Rows from block 2 of the encoder of a small masked spectrogram model, named by matrix and row number. Rows with one number belong to one neuron. Each number is 200 + 40 x the weight over its row's rms, rounded and kept within 0 to 999. All counts start at 0.
Before each neuron's rows are labels from the 100 clips, of 14976, where the neuron reaches its highest value: "peak in band" is the frequency band that holds the peak. Only what is clearly more common there than usual is listed. The data: telephone keypad tones over noise or synthetic speech. In brackets: how many of the 100, against the usual share in percent.
# fc1: MLP up (encoder.blocks.2.mlp.fc1.weight, 640x160), inputs 54-107
# fc2: MLP down (encoder.blocks.2.mlp.fc2.weight, 160x640, transposed), outputs 54-107

peak in band: 250 to 500 Hz (53 vs 12.5)
fc1.207,218,199,220,193,259,182,213,171,184,147,261,232,136,141,170,207,233,240,223,260,123,193,145,168,162,271,201,230,204,212,162,194,188,246,148,165,265,164,124,184,244,299,176,241,210,172,104,229,214,180,207,204,242,198
fc2.207,259,174,192,229,224,187,190,238,153,215,147,181,188,225,182,179,167,265,171,218,124,149,272,224,208,228,274,132,253,227,187,174,221,222,183,151,146,189,204,226,156,195,257,170,146,248,174,155,265,220,248,117,214,261

peak in band: 500 to 1000 Hz (81 vs 12.5)
fc1.576,216,246,262,194,186,111,181,193,215,230,226,163,133,238,183,218,258,239,240,169,310,230,240,180,171,181,101,309,223,247,128,209,196,163,185,163,191,161,232,160,166,229,174,200,181,177,211,197,214,254,204,236,264,225
fc2.576,213,170,192,184,181,238,180,190,148,125,173,186,244,183,225,210,179,178,230,171,147,208,267,267,189,200,254,102,79,176,269,188,236,199,233,217,215,319,156,178,260,182,212,197,221,219,146,181,253,200,206,189,188,137

peak in band: 250 to 500 Hz (89 vs 12.5)
fc1.573,146,186,194,178,181,185,193,214,223,175,220,199,183,194,252,224,223,214,186,164,156,234,273,240,173,186,240,251,156,231,166,172,237,161,136,184,175,228,91,131,210,203,242,189,270,207,207,206,227,169,188,146,151,225
fc2.573,316,149,213,125,233,133,162,222,178,244,220,237,186,186,173,163,186,207,209,173,147,184,298,181,246,247,198,186,134,206,204,230,248,227,164,165,236,234,191,222,190,182,210,140,177,195,192,147,347,212,237,197,238,205

peak in band: 0 to 250 Hz (43 vs 12.5)
fc1.257,259,147,199,211,151,186,141,240,232,198,269,301,217,284,232,158,188,193,243,209,235,252,218,120,232,247,276,164,217,265,206,212,196,201,117,171,159,157,192,143,229,184,215,165,178,164,148,266,214,189,218,256,185,193
fc2.257,241,144,186,190,185,223,167,199,229,225,269,165,158,106,267,140,198,193,238,168,281,240,180,227,207,222,226,214,234,221,182,241,207,178,180,242,188,185,192,194,206,178,200,209,227,147,187,267,119,230,203,277,193,190

peak in band: 250 to 500 Hz (100 vs 12.5)
fc1.521,172,135,221,222,245,140,256,207,219,194,193,229,195,171,259,169,202,267,157,206,193,191,191,225,164,303,171,228,202,250,161,107,210,182,148,175,200,251,177,151,171,181,204,214,185,237,164,255,237,168,243,160,247,189
fc2.521,206,287,211,181,152,231,176,169,265,189,188,238,195,138,183,260,222,146,222,147,212,250,159,157,207,189,212,305,277,225,266,200,106,193,209,240,217,144,152,197,226,167,93,221,260,141,196,220,166,201,187,198,170,203

peak in band: 0 to 250 Hz (61 vs 12.5)
fc1.36,173,123,246,174,193,215,210,227,199,142,294,235,217,246,247,208,218,248,164,214,250,178,241,183,214,243,280,174,100,234,144,187,308,231,103,196,199,242,197,155,171,219,283,169,133,178,224,298,227,215,256,228,217,168
fc2.36,207,237,128,331,232,251,213,193,236,301,204,182,191,194,179,220,171,157,198,216,203,248,212,238,194,207,198,200,212,224,229,206,53,172,221,167,234,182,256,204,186,184,176,184,242,190,209,53,179,182,179,206,254,260

peak in band: 2000 to 4000 Hz (58 vs 25)
fc1.384,262,194,168,160,239,191,154,248,202,262,176,167,165,215,98,168,211,223,209,234,206,178,228,163,207,251,204,252,221,146,159,151,200,266,178,178,285,161,127,109,140,166,230,175,207,156,267,196,216,261,231,234,276,139
fc2.384,251,177,280,204,176,197,172,230,252,209,244,174,153,207,261,169,269,183,199,181,231,291,199,210,241,170,227,154,258,174,178,215,259,177,194,189,131,171,160,249,188,236,154,176,279,154,190,292,249,224,177,225,156,161

peak in band: 2000 to 4000 Hz (52 vs 25)
fc1.507,228,172,247,242,152,207,176,222,283,226,282,211,149,260,247,216,208,168,243,234,178,252,199,101,195,215,238,173,208,199,230,201,131,165,201,177,175,290,213,180,227,205,154,178,218,86,261,249,224,152,173,267,207,165
fc2.507,175,270,265,251,191,250,162,182,188,178,175,204,232,232,170,198,216,107,244,171,128,190,187,206,218,186,198,171,276,227,240,183,167,220,216,201,133,172,254,191,212,128,277,213,193,78,218,261,141,167,141,215,207,161

peak in band: 1000 to 2000 Hz (74 vs 12.5)
fc1.492,200,168,192,132,187,151,200,223,247,283,284,268,220,231,242,217,213,196,199,274,177,218,193,151,196,238,166,215,227,211,153,213,158,234,156,165,212,239,215,204,145,175,233,175,195,190,232,304,220,167,188,170,173,186
fc2.492,224,219,266,238,270,139,199,197,184,162,257,167,184,219,147,278,179,234,160,187,147,185,220,142,131,206,265,172,249,193,168,183,153,230,140,191,223,162,177,220,274,260,144,220,152,228,179,178,277,181,277,235,243,190

peak in band: 1000 to 2000 Hz (57 vs 12.5)
fc1.74,263,253,268,206,155,191,174,142,231,207,177,184,246,170,246,276,212,199,244,211,221,244,173,255,148,254,194,196,200,195,164,226,199,220,225,162,268,165,193,265,208,205,205,241,269,204,166,175,236,227,209,174,213,223
fc2.74,246,265,230,132,188,244,205,201,259,217,205,171,168,150,205,210,252,265,207,193,272,257,160,250,169,198,187,150,178,207,165,205,234,191,201,205,189,197,159,208,237,214,182,239,264,166,153,267,251,183,173,208,177,150

peak in band: 500 to 1000 Hz (32 vs 12.5)
fc1.372,215,260,215,228,215,164,223,202,214,218,159,218,175,195,171,138,237,231,213,165,216,211,200,165,208,317,199,219,183,287,199,107,230,164,170,157,198,171,204,190,151,254,225,205,161,191,178,194,230,175,229,260,323,154
fc2.372,234,236,186,69,186,184,218,221,173,293,221,238,140,217,172,187,236,199,225,205,190,237,216,184,218,212,267,213,254,243,164,201,158,201,189,185,205,147,152,234,167,167,192,181,242,131,202,254,317,227,223,207,202,133

peak in band: 0 to 250 Hz (54 vs 12.5)
fc1.193,230,206,187,255,264,213,202,242,184,184,198,183,105,172,196,159,201,191,140,179,277,193,244,210,176,194,252,198,226,275,211,153,265,178,185,201,152,123,176,154,174,226,262,159,163,220,165,171,209,158,253,206,217,255
fc2.193,222,179,209,249,216,188,165,206,154,184,153,217,286,187,167,143,199,185,181,166,219,190,169,215,265,208,113,173,217,217,201,198,252,297,181,243,178,197,265,153,197,187,228,191,197,137,208,215,152,218,181,210,224,225

peak in band: 2000 to 4000 Hz (82 vs 25)
fc1.130,215,267,272,261,156,208,231,117,254,164,169,148,175,211,259,257,244,207,199,219,221,216,157,154,129,175,242,165,181,264,185,191,256,193,226,184,180,211,207,232,182,296,213,243,235,192,239,186,227,169,176,272,184,256
fc2.130,174,180,172,147,251,175,251,185,182,223,225,187,193,181,146,209,225,211,179,223,251,128,141,259,197,187,192,250,162,193,207,209,215,233,210,214,227,200,238,211,208,167,236,242,197,221,282,212,167,192,176,233,229,182

peak in band: 1000 to 2000 Hz (88 vs 12.5)
fc1.128,258,274,198,155,205,164,187,206,181,187,238,209,178,192,147,196,198,218,181,280,243,207,167,194,149,227,197,180,129,189,180,274,233,314,189,204,310,225,217,264,187,259,235,187,200,99,293,214,180,254,238,224,266,200
fc2.128,203,85,159,221,171,276,132,221,241,151,233,174,216,254,230,152,227,161,259,136,151,268,239,182,259,193,203,264,248,220,229,196,163,83,199,214,185,203,172,118,198,136,186,176,187,200,99,262,145,218,155,156,132,202

peak in band: 250 to 500 Hz (84 vs 12.5)
fc1.62,275,217,165,164,171,220,178,187,251,228,232,205,190,237,157,233,304,186,227,190,237,299,230,130,201,198,360,239,196,267,166,169,213,213,110,151,251,168,138,132,210,203,191,177,194,133,207,201,218,182,197,213,237,205
fc2.62,198,134,236,236,246,196,169,214,215,226,195,211,238,178,215,201,127,196,212,185,168,150,167,240,233,215,202,113,160,176,206,233,186,228,219,207,241,167,243,237,153,159,218,211,163,175,118,211,389,196,235,171,255,203

peak in band: 2000 to 4000 Hz (70 vs 25)
fc1.198,161,271,284,225,263,195,173,217,282,137,251,167,199,212,204,239,225,174,217,188,256,253,163,253,139,190,181,166,169,183,200,196,210,191,220,201,174,215,210,156,242,213,149,168,227,181,182,253,205,224,200,238,268,216
fc2.198,318,146,174,224,197,182,237,228,136,249,185,185,181,182,243,139,228,163,165,221,294,212,229,170,212,209,258,182,277,200,197,156,217,196,225,179,186,124,149,227,231,236,205,177,161,276,173,159,110,223,195,226,167,225

peak in band: 2000 to 4000 Hz (91 vs 25)
fc1.41,256,126,271,217,271,180,235,216,238,189,190,154,148,144,204,210,192,164,231,135,156,187,303,181,203,176,174,155,214,220,123,226,184,243,189,195,242,151,152,226,172,144,220,196,333,187,152,194,218,210,191,209,266,171
fc2.41,130,278,160,201,185,204,227,187,170,197,159,237,196,232,209,214,222,249,171,218,235,198,66,254,218,211,179,281,223,175,199,128,241,135,258,159,124,209,230,224,186,258,186,215,195,181,262,269,224,219,184,257,147,225

peak in band: 500 to 1000 Hz (68 vs 12.5)
fc1.173,220,169,192,235,209,186,265,142,222,146,177,165,144,165,232,167,214,192,227,191,225,180,274,200,197,192,215,197,180,209,205,140,293,173,239,160,219,246,155,165,190,252,252,234,158,235,189,177,233,244,185,194,197,185
fc2.173,144,258,209,208,233,226,218,185,244,155,228,179,276,169,174,212,138,213,255,164,185,252,207,181,179,228,179,223,160,153,188,224,112,217,179,128,258,136,226,159,194,172,185,211,223,167,188,191,215,227,148,185,183,165

peak in band: 2000 to 4000 Hz (60 vs 25)
fc1.598,246,143,151,143,276,144,217,223,177,251,205,206,165,147,139,172,180,213,213,212,174,161,282,168,218,240,204,227,208,159,157,203,168,288,174,195,269,156,155,116,168,151,226,199,211,184,227,186,221,252,269,154,249,109
fc2.598,227,202,258,257,177,191,185,219,278,191,177,191,181,205,305,179,190,189,217,169,246,285,143,172,235,162,176,125,225,180,180,192,237,161,229,190,188,199,197,233,176,235,101,174,250,231,215,186,119,214,170,258,155,225

peak in band: 500 to 1000 Hz (42 vs 12.5); 1000 to 2000 Hz (40 vs 12.5)
fc1.456,206,215,156,208,265,197,233,228,177,173,164,165,154,164,181,240,169,210,182,128,128,186,193,265,205,195,237,197,184,167,198,186,229,216,209,199,277,183,142,236,239,245,158,212,196,217,174,113,195,218,231,170,258,212
fc2.456,164,242,243,145,193,270,187,194,297,213,242,166,256,194,176,200,201,190,225,202,171,211,249,153,170,201,188,206,227,177,187,205,148,214,213,182,212,220,181,201,149,182,170,211,223,198,181,260,197,190,178,183,172,177

peak in band: 250 to 500 Hz (77 vs 12.5)
fc1.178,237,285,206,114,144,229,175,218,246,213,264,203,161,262,159,292,283,216,252,197,204,235,169,106,240,180,241,271,221,206,136,224,208,258,125,161,283,162,242,207,217,208,138,185,201,175,281,176,209,190,283,315,251,169
fc2.178,200,200,122,238,198,278,201,189,220,170,145,145,157,185,187,208,218,179,242,185,187,206,211,240,172,223,243,238,201,215,180,227,187,131,181,252,252,244,160,202,183,252,208,200,232,211,185,205,221,222,216,156,259,192

peak in band: 4000 to 8000 Hz (57 vs 25)
fc1.5,171,235,281,200,212,218,237,172,242,177,233,208,187,143,267,224,206,223,198,222,161,199,122,186,165,213,161,197,190,184,166,186,157,226,195,186,248,244,190,219,254,268,150,254,264,145,207,281,203,189,206,212,265,158
fc2.5,174,195,126,184,172,203,195,205,206,198,238,326,250,221,162,202,195,204,247,273,249,140,191,217,186,237,226,141,179,209,216,199,223,185,247,189,234,175,243,186,142,208,303,219,134,184,169,168,150,225,196,189,216,150

peak in band: 4000 to 8000 Hz (82 vs 25)
fc1.37,208,262,215,155,171,176,193,152,225,232,248,263,267,227,212,264,220,226,234,259,286,252,146,181,181,310,310,228,182,179,206,214,177,250,194,169,259,251,172,196,295,203,189,176,170,187,223,185,222,195,205,186,236,217
fc2.37,164,156,209,222,276,131,206,183,198,148,244,164,214,202,146,251,219,219,190,235,187,126,170,186,213,265,222,248,193,135,247,153,217,251,218,174,204,178,221,130,194,218,201,171,193,215,221,203,170,229,212,294,230,177

peak in band: 1000 to 2000 Hz (83 vs 12.5)
fc1.472,172,210,196,209,226,240,193,211,208,128,202,164,170,199,240,211,205,174,200,196,193,229,183,265,191,267,216,196,148,204,228,248,285,170,222,183,256,257,139,239,203,241,204,161,208,222,149,257,205,229,203,241,240,263
fc2.472,209,212,191,199,211,213,194,215,231,253,208,150,232,150,269,145,195,192,199,176,236,250,249,203,184,197,145,175,304,166,192,188,209,196,200,162,158,198,208,181,160,178,150,154,176,214,178,235,197,239,170,141,193,254

peak in band: 250 to 500 Hz (96 vs 12.5)
fc1.389,232,133,116,159,185,99,204,232,181,228,171,164,183,163,178,192,236,256,172,180,139,194,215,203,160,185,248,216,189,168,122,127,219,253,146,179,204,239,122,166,204,196,229,201,257,137,259,190,249,160,207,127,186,148
fc2.389,223,253,214,203,193,202,161,224,237,205,227,227,135,183,204,192,227,170,237,204,201,258,205,118,168,201,207,192,284,226,167,249,178,181,165,197,222,199,216,225,154,280,145,147,253,140,147,202,363,246,259,157,240,155

peak in band: 0 to 250 Hz (69 vs 12.5); 1000 to 2000 Hz (31 vs 12.5)
fc1.313,166,226,159,262,252,186,256,163,198,168,174,203,151,133,139,237,215,199,192,191,143,230,247,216,194,219,258,201,143,272,219,205,208,173,207,170,230,162,144,201,257,275,177,238,228,203,154,154,225,188,166,197,229,203
fc2.313,236,132,202,205,229,173,197,203,185,289,204,179,223,252,241,188,222,178,199,226,142,164,270,195,216,166,171,204,150,222,198,181,198,205,197,159,167,227,206,204,159,70,301,174,152,247,194,196,215,149,226,144,165,285

peak in band: 500 to 1000 Hz (53 vs 12.5); 1000 to 2000 Hz (44 vs 12.5)
fc1.324,221,135,131,215,201,86,183,214,187,260,253,250,148,177,234,180,203,218,207,247,226,249,195,233,207,289,245,175,203,255,180,208,105,188,197,173,210,155,197,183,256,240,156,215,240,182,144,197,223,173,161,230,229,196
fc2.324,227,63,116,273,208,157,245,194,159,211,203,225,173,165,226,188,194,248,166,230,217,193,229,194,204,266,237,193,161,239,155,186,183,141,172,208,178,233,200,134,232,267,199,226,192,203,110,215,97,203,248,237,222,163

peak in band: 500 to 1000 Hz (53 vs 12.5); 1000 to 2000 Hz (47 vs 12.5)
fc1.185,209,150,255,228,195,192,246,201,247,203,220,190,200,151,231,143,223,251,212,245,143,204,204,197,150,229,188,133,183,218,175,127,233,211,225,150,168,259,114,196,242,173,246,270,178,190,165,221,256,99,150,124,201,223
fc2.185,117,261,202,175,171,196,206,205,261,155,207,229,145,175,219,219,163,204,219,163,193,253,182,168,104,133,195,224,267,199,218,243,130,153,229,232,247,192,190,254,160,240,114,181,268,116,200,144,335,213,202,134,234,216

peak in band: 500 to 1000 Hz (57 vs 12.5)
fc1.293,171,150,233,134,186,102,212,224,245,140,277,255,188,246,199,220,256,218,247,134,173,254,287,215,195,198,220,169,176,264,168,184,249,193,195,190,175,231,199,209,203,226,161,199,241,111,188,230,211,166,167,193,147,189
fc2.293,186,216,218,152,149,228,167,171,206,143,247,229,254,252,109,241,238,184,246,213,213,182,262,125,179,225,264,249,184,228,194,172,210,258,124,179,212,174,156,132,231,154,286,184,59,242,189,222,250,183,168,137,172,233

peak in band: 0 to 250 Hz (50 vs 12.5); 1000 to 2000 Hz (42 vs 12.5)
fc1.78,242,195,168,246,259,206,181,216,206,250,189,131,139,174,160,178,196,200,169,188,152,185,264,196,200,228,191,310,209,194,167,192,114,210,202,196,200,175,130,179,191,213,149,174,236,158,209,175,222,194,132,150,187,198
fc2.78,210,132,116,194,146,314,193,225,182,160,171,223,214,173,282,217,195,245,155,184,230,183,165,244,232,166,183,130,198,153,195,199,252,137,164,255,165,313,181,154,196,219,228,197,237,262,215,196,186,190,291,242,207,237

peak in band: 0 to 250 Hz (47 vs 12.5); 1000 to 2000 Hz (40 vs 12.5)
fc1.64,200,238,216,241,229,230,228,146,201,199,217,244,182,198,203,193,218,225,195,145,149,210,208,234,166,206,201,218,140,255,158,225,259,180,150,211,220,196,202,235,145,244,249,239,210,122,222,220,229,157,221,191,306,230
fc2.64,163,132,98,226,176,221,163,214,183,240,237,231,239,273,192,194,187,161,199,214,200,155,235,143,262,151,276,201,239,239,222,186,71,217,236,230,208,163,204,187,306,91,224,182,183,198,184,180,175,210,134,133,125,232

peak in band: 250 to 500 Hz (100 vs 12.5)
fc1.147,214,141,151,201,243,145,241,208,187,228,171,197,200,196,223,159,242,283,163,173,189,175,222,233,186,266,169,228,175,229,158,100,184,184,116,192,171,223,221,133,143,153,218,224,215,203,163,205,255,194,274,185,192,186
fc2.147,211,210,191,81,164,198,220,187,196,225,178,221,217,136,234,192,220,150,210,150,240,267,173,184,216,221,240,278,173,231,248,211,251,201,99,219,218,227,146,174,189,170,79,195,237,179,162,311,253,207,237,192,229,123

peak in band: 2000 to 4000 Hz (87 vs 25)
fc1.368,216,292,220,268,134,207,181,212,184,187,144,233,207,163,220,186,214,189,190,179,201,242,186,196,169,204,306,198,229,299,198,183,245,177,179,197,154,155,127,244,247,215,219,212,206,185,93,163,195,167,175,198,160,254
fc2.368,251,153,288,193,296,160,240,227,224,182,184,124,172,168,157,199,199,220,178,176,268,197,207,192,232,197,205,178,213,189,164,152,182,241,204,233,219,160,168,223,231,238,101,216,255,259,234,223,190,205,195,249,237,185

peak in band: 1000 to 2000 Hz (70 vs 12.5); 500 to 1000 Hz (30 vs 12.5)
fc1.38,225,217,218,213,210,200,263,147,232,225,193,223,164,135,205,180,214,230,183,241,291,216,190,222,121,213,189,188,213,177,186,153,213,202,232,149,165,189,197,189,181,194,227,269,192,195,226,219,295,258,146,158,166,205
fc2.38,179,230,313,191,206,178,186,208,267,160,223,143,174,211,231,188,204,244,182,216,190,227,191,197,194,210,175,154,217,147,211,225,237,210,166,173,151,164,201,190,231,203,177,205,188,207,205,307,443,208,204,223,217,165

peak in band: 0 to 250 Hz (100 vs 12.5)
fc1.120,215,183,192,217,241,145,220,217,202,143,229,222,144,220,200,186,197,245,159,246,143,197,205,157,184,255,205,198,198,228,174,180,242,301,162,172,240,278,156,181,245,254,230,181,153,192,224,235,223,167,273,206,180,173
fc2.120,183,153,192,267,191,252,175,224,211,171,300,240,222,208,207,232,176,274,188,215,193,166,228,255,238,219,204,170,190,182,203,175,120,129,165,197,221,205,249,145,178,252,155,183,261,260,130,134,232,197,241,227,291,185

peak in band: 250 to 500 Hz (61 vs 12.5)
fc1.631,207,233,175,179,186,211,245,206,263,248,163,211,114,196,176,250,276,251,212,168,227,193,186,180,246,240,238,207,247,270,137,148,212,183,149,162,248,127,177,208,179,210,181,250,221,245,203,174,243,177,264,330,226,176
fc2.631,179,191,140,209,204,166,173,202,156,208,174,179,165,215,164,223,206,177,282,125,244,283,207,172,268,210,226,282,196,272,230,202,133,154,219,196,232,184,164,198,292,183,187,201,209,181,160,166,279,209,199,176,205,179

peak in band: 0 to 250 Hz (52 vs 12.5); 250 to 500 Hz (48 vs 12.5)
fc1.450,310,165,125,148,156,194,178,193,224,195,144,177,208,228,215,222,270,162,270,140,208,251,232,228,230,169,253,214,170,203,193,173,233,203,125,171,248,193,139,183,216,175,147,213,235,182,159,207,234,268,289,182,199,176
fc2.450,305,114,236,272,281,140,204,230,159,263,253,172,175,267,193,157,199,144,159,276,205,159,217,247,259,204,132,152,163,184,183,163,266,218,251,186,192,198,186,207,172,147,260,174,152,250,174,189,244,189,154,238,156,227

peak in band: 250 to 500 Hz (92 vs 12.5)
fc1.490,219,169,170,218,276,182,275,188,259,218,129,195,164,186,228,219,230,197,206,94,218,232,208,246,228,161,176,191,112,279,174,203,181,162,125,167,188,239,241,168,189,175,199,257,236,187,172,191,231,226,254,176,214,200
fc2.490,131,239,258,157,188,205,227,187,276,199,178,185,197,184,227,272,198,212,222,132,176,264,161,151,201,208,180,186,155,185,170,179,171,165,150,177,234,193,181,217,230,235,159,234,213,82,174,245,326,177,140,213,245,154

peak in band: 500 to 1000 Hz (53 vs 12.5)
fc1.437,215,162,178,142,185,110,168,241,212,162,238,277,254,224,172,184,228,261,201,274,176,221,201,174,206,252,218,204,209,216,154,165,222,222,173,166,215,197,127,165,241,215,198,168,196,206,132,228,190,215,186,118,122,227
fc2.437,174,152,210,261,207,250,196,171,226,150,222,246,201,244,157,198,187,182,172,254,221,185,233,196,237,225,297,168,194,262,243,216,164,210,216,165,204,246,226,180,284,246,205,207,162,208,162,257,62,205,151,219,156,160

peak in band: 4000 to 8000 Hz (77 vs 25)
fc1.327,194,198,123,177,267,207,209,197,176,239,242,284,181,214,170,198,209,192,228,181,208,233,223,236,231,237,177,259,102,256,220,209,213,241,119,171,235,233,203,186,217,205,220,189,154,182,216,210,221,232,192,191,210,182
fc2.327,152,214,186,231,221,173,235,189,259,180,217,210,177,184,213,273,197,230,200,200,267,196,165,188,171,237,280,262,211,224,183,196,209,166,230,206,306,244,134,174,283,241,165,205,252,210,214,185,225,213,194,188,139,204

peak in band: 1000 to 2000 Hz (40 vs 12.5)
fc1.555,211,159,149,160,266,139,210,192,169,262,206,185,172,160,112,199,207,243,190,229,224,173,209,197,211,234,237,295,188,130,190,185,204,259,176,195,233,203,134,113,209,172,222,189,165,171,270,177,233,285,266,163,240,155
fc2.555,255,180,275,239,134,196,187,216,284,206,134,175,185,219,274,200,183,193,204,205,262,283,189,146,218,142,220,116,192,183,190,205,233,206,192,190,223,197,176,205,210,216,190,176,218,270,203,185,143,182,218,211,165,231

peak in band: 500 to 1000 Hz (51 vs 12.5)
fc1.159,154,206,221,205,246,170,218,194,235,162,179,261,162,221,223,202,246,197,227,206,119,228,182,214,193,230,176,228,185,220,188,128,241,180,192,134,203,282,118,171,205,238,244,208,217,167,240,268,237,170,171,163,229,167
fc2.159,224,167,228,147,250,109,164,219,209,226,207,292,177,218,188,218,221,225,199,196,160,209,247,190,221,231,222,186,182,251,204,226,187,230,136,180,191,233,236,233,193,224,191,157,155,135,201,243,378,236,217,163,226,151

peak in band: 0 to 250 Hz (94 vs 12.5)
fc1.8,169,220,248,202,184,226,232,159,233,167,269,232,166,224,252,241,245,231,185,210,158,205,232,169,167,249,231,275,180,225,188,188,239,195,168,180,208,302,145,180,222,233,198,230,201,144,254,311,224,172,186,208,216,169
fc2.8,252,148,244,193,190,166,150,206,148,212,216,185,206,192,262,202,198,197,201,209,148,228,296,251,216,191,213,114,146,226,204,255,274,190,166,168,181,185,196,273,178,171,235,184,236,225,115,220,339,208,251,154,202,200

peak in band: 0 to 250 Hz (74 vs 12.5)
fc1.148,239,188,209,205,214,220,193,228,206,251,200,217,132,220,200,165,204,162,210,175,284,281,218,204,222,233,253,145,146,243,219,176,254,216,169,170,180,200,177,167,191,171,223,174,188,175,221,238,231,201,206,256,223,160
fc2.148,253,182,218,246,155,170,175,191,164,178,223,254,212,219,173,167,235,158,197,184,202,182,189,236,206,196,255,206,176,261,277,241,265,241,199,212,190,202,206,259,222,195,220,219,192,158,158,217,117,175,183,242,221,210

peak in band: 250 to 500 Hz (85 vs 12.5)
fc1.58,242,166,183,187,243,106,190,208,228,208,227,227,149,155,179,223,252,249,228,173,219,269,225,247,186,254,237,188,140,252,113,203,208,270,144,185,246,201,135,239,230,212,176,216,241,148,158,177,220,213,231,190,252,227
fc2.58,233,251,199,122,166,198,186,213,273,193,213,229,123,137,198,226,208,230,236,182,246,261,153,170,145,211,226,217,216,216,174,265,189,187,189,224,257,228,161,232,207,232,112,194,252,162,176,215,324,224,216,156,245,140

peak in band: 0 to 250 Hz (50 vs 12.5)
fc1.552,252,175,135,162,218,218,228,157,180,259,174,263,166,140,171,154,217,202,190,163,275,189,189,248,221,197,187,189,156,234,203,199,251,193,142,192,205,124,174,157,137,184,231,202,197,178,171,225,222,267,218,201,256,223
fc2.552,148,177,215,213,181,202,235,190,196,172,219,251,195,232,195,168,204,194,161,214,252,180,228,129,195,212,249,202,188,246,191,175,217,229,183,159,207,204,216,183,200,179,228,184,149,201,195,226,405,216,210,212,135,162

peak in band: 0 to 250 Hz (42 vs 12.5)
fc1.42,270,143,233,208,201,155,187,186,165,194,244,157,213,191,223,195,181,171,211,169,213,220,273,211,174,249,253,190,183,211,181,226,178,253,197,196,256,150,162,207,209,166,122,181,214,200,100,165,219,231,169,230,239,191
fc2.42,133,226,146,131,150,252,176,207,306,157,219,234,173,207,140,238,230,209,246,191,186,219,198,204,157,214,236,196,273,233,166,211,200,191,169,215,237,214,116,238,210,245,153,187,232,179,255,190,166,196,156,145,234,158

peak in band: 2000 to 4000 Hz (81 vs 25)
fc1.530,217,205,261,207,174,167,226,238,230,208,126,174,182,210,292,222,205,165,240,133,149,219,203,218,192,155,136,153,193,262,170,222,193,157,224,190,177,178,230,271,157,206,202,231,293,231,127,176,202,162,182,207,163,196
fc2.530,196,182,211,197,260,189,218,216,239,211,211,185,165,165,170,207,220,251,193,199,266,199,126,198,220,215,202,218,219,112,139,137,248,213,197,195,248,150,142,142,150,215,166,207,217,189,286,219,227,281,174,259,251,185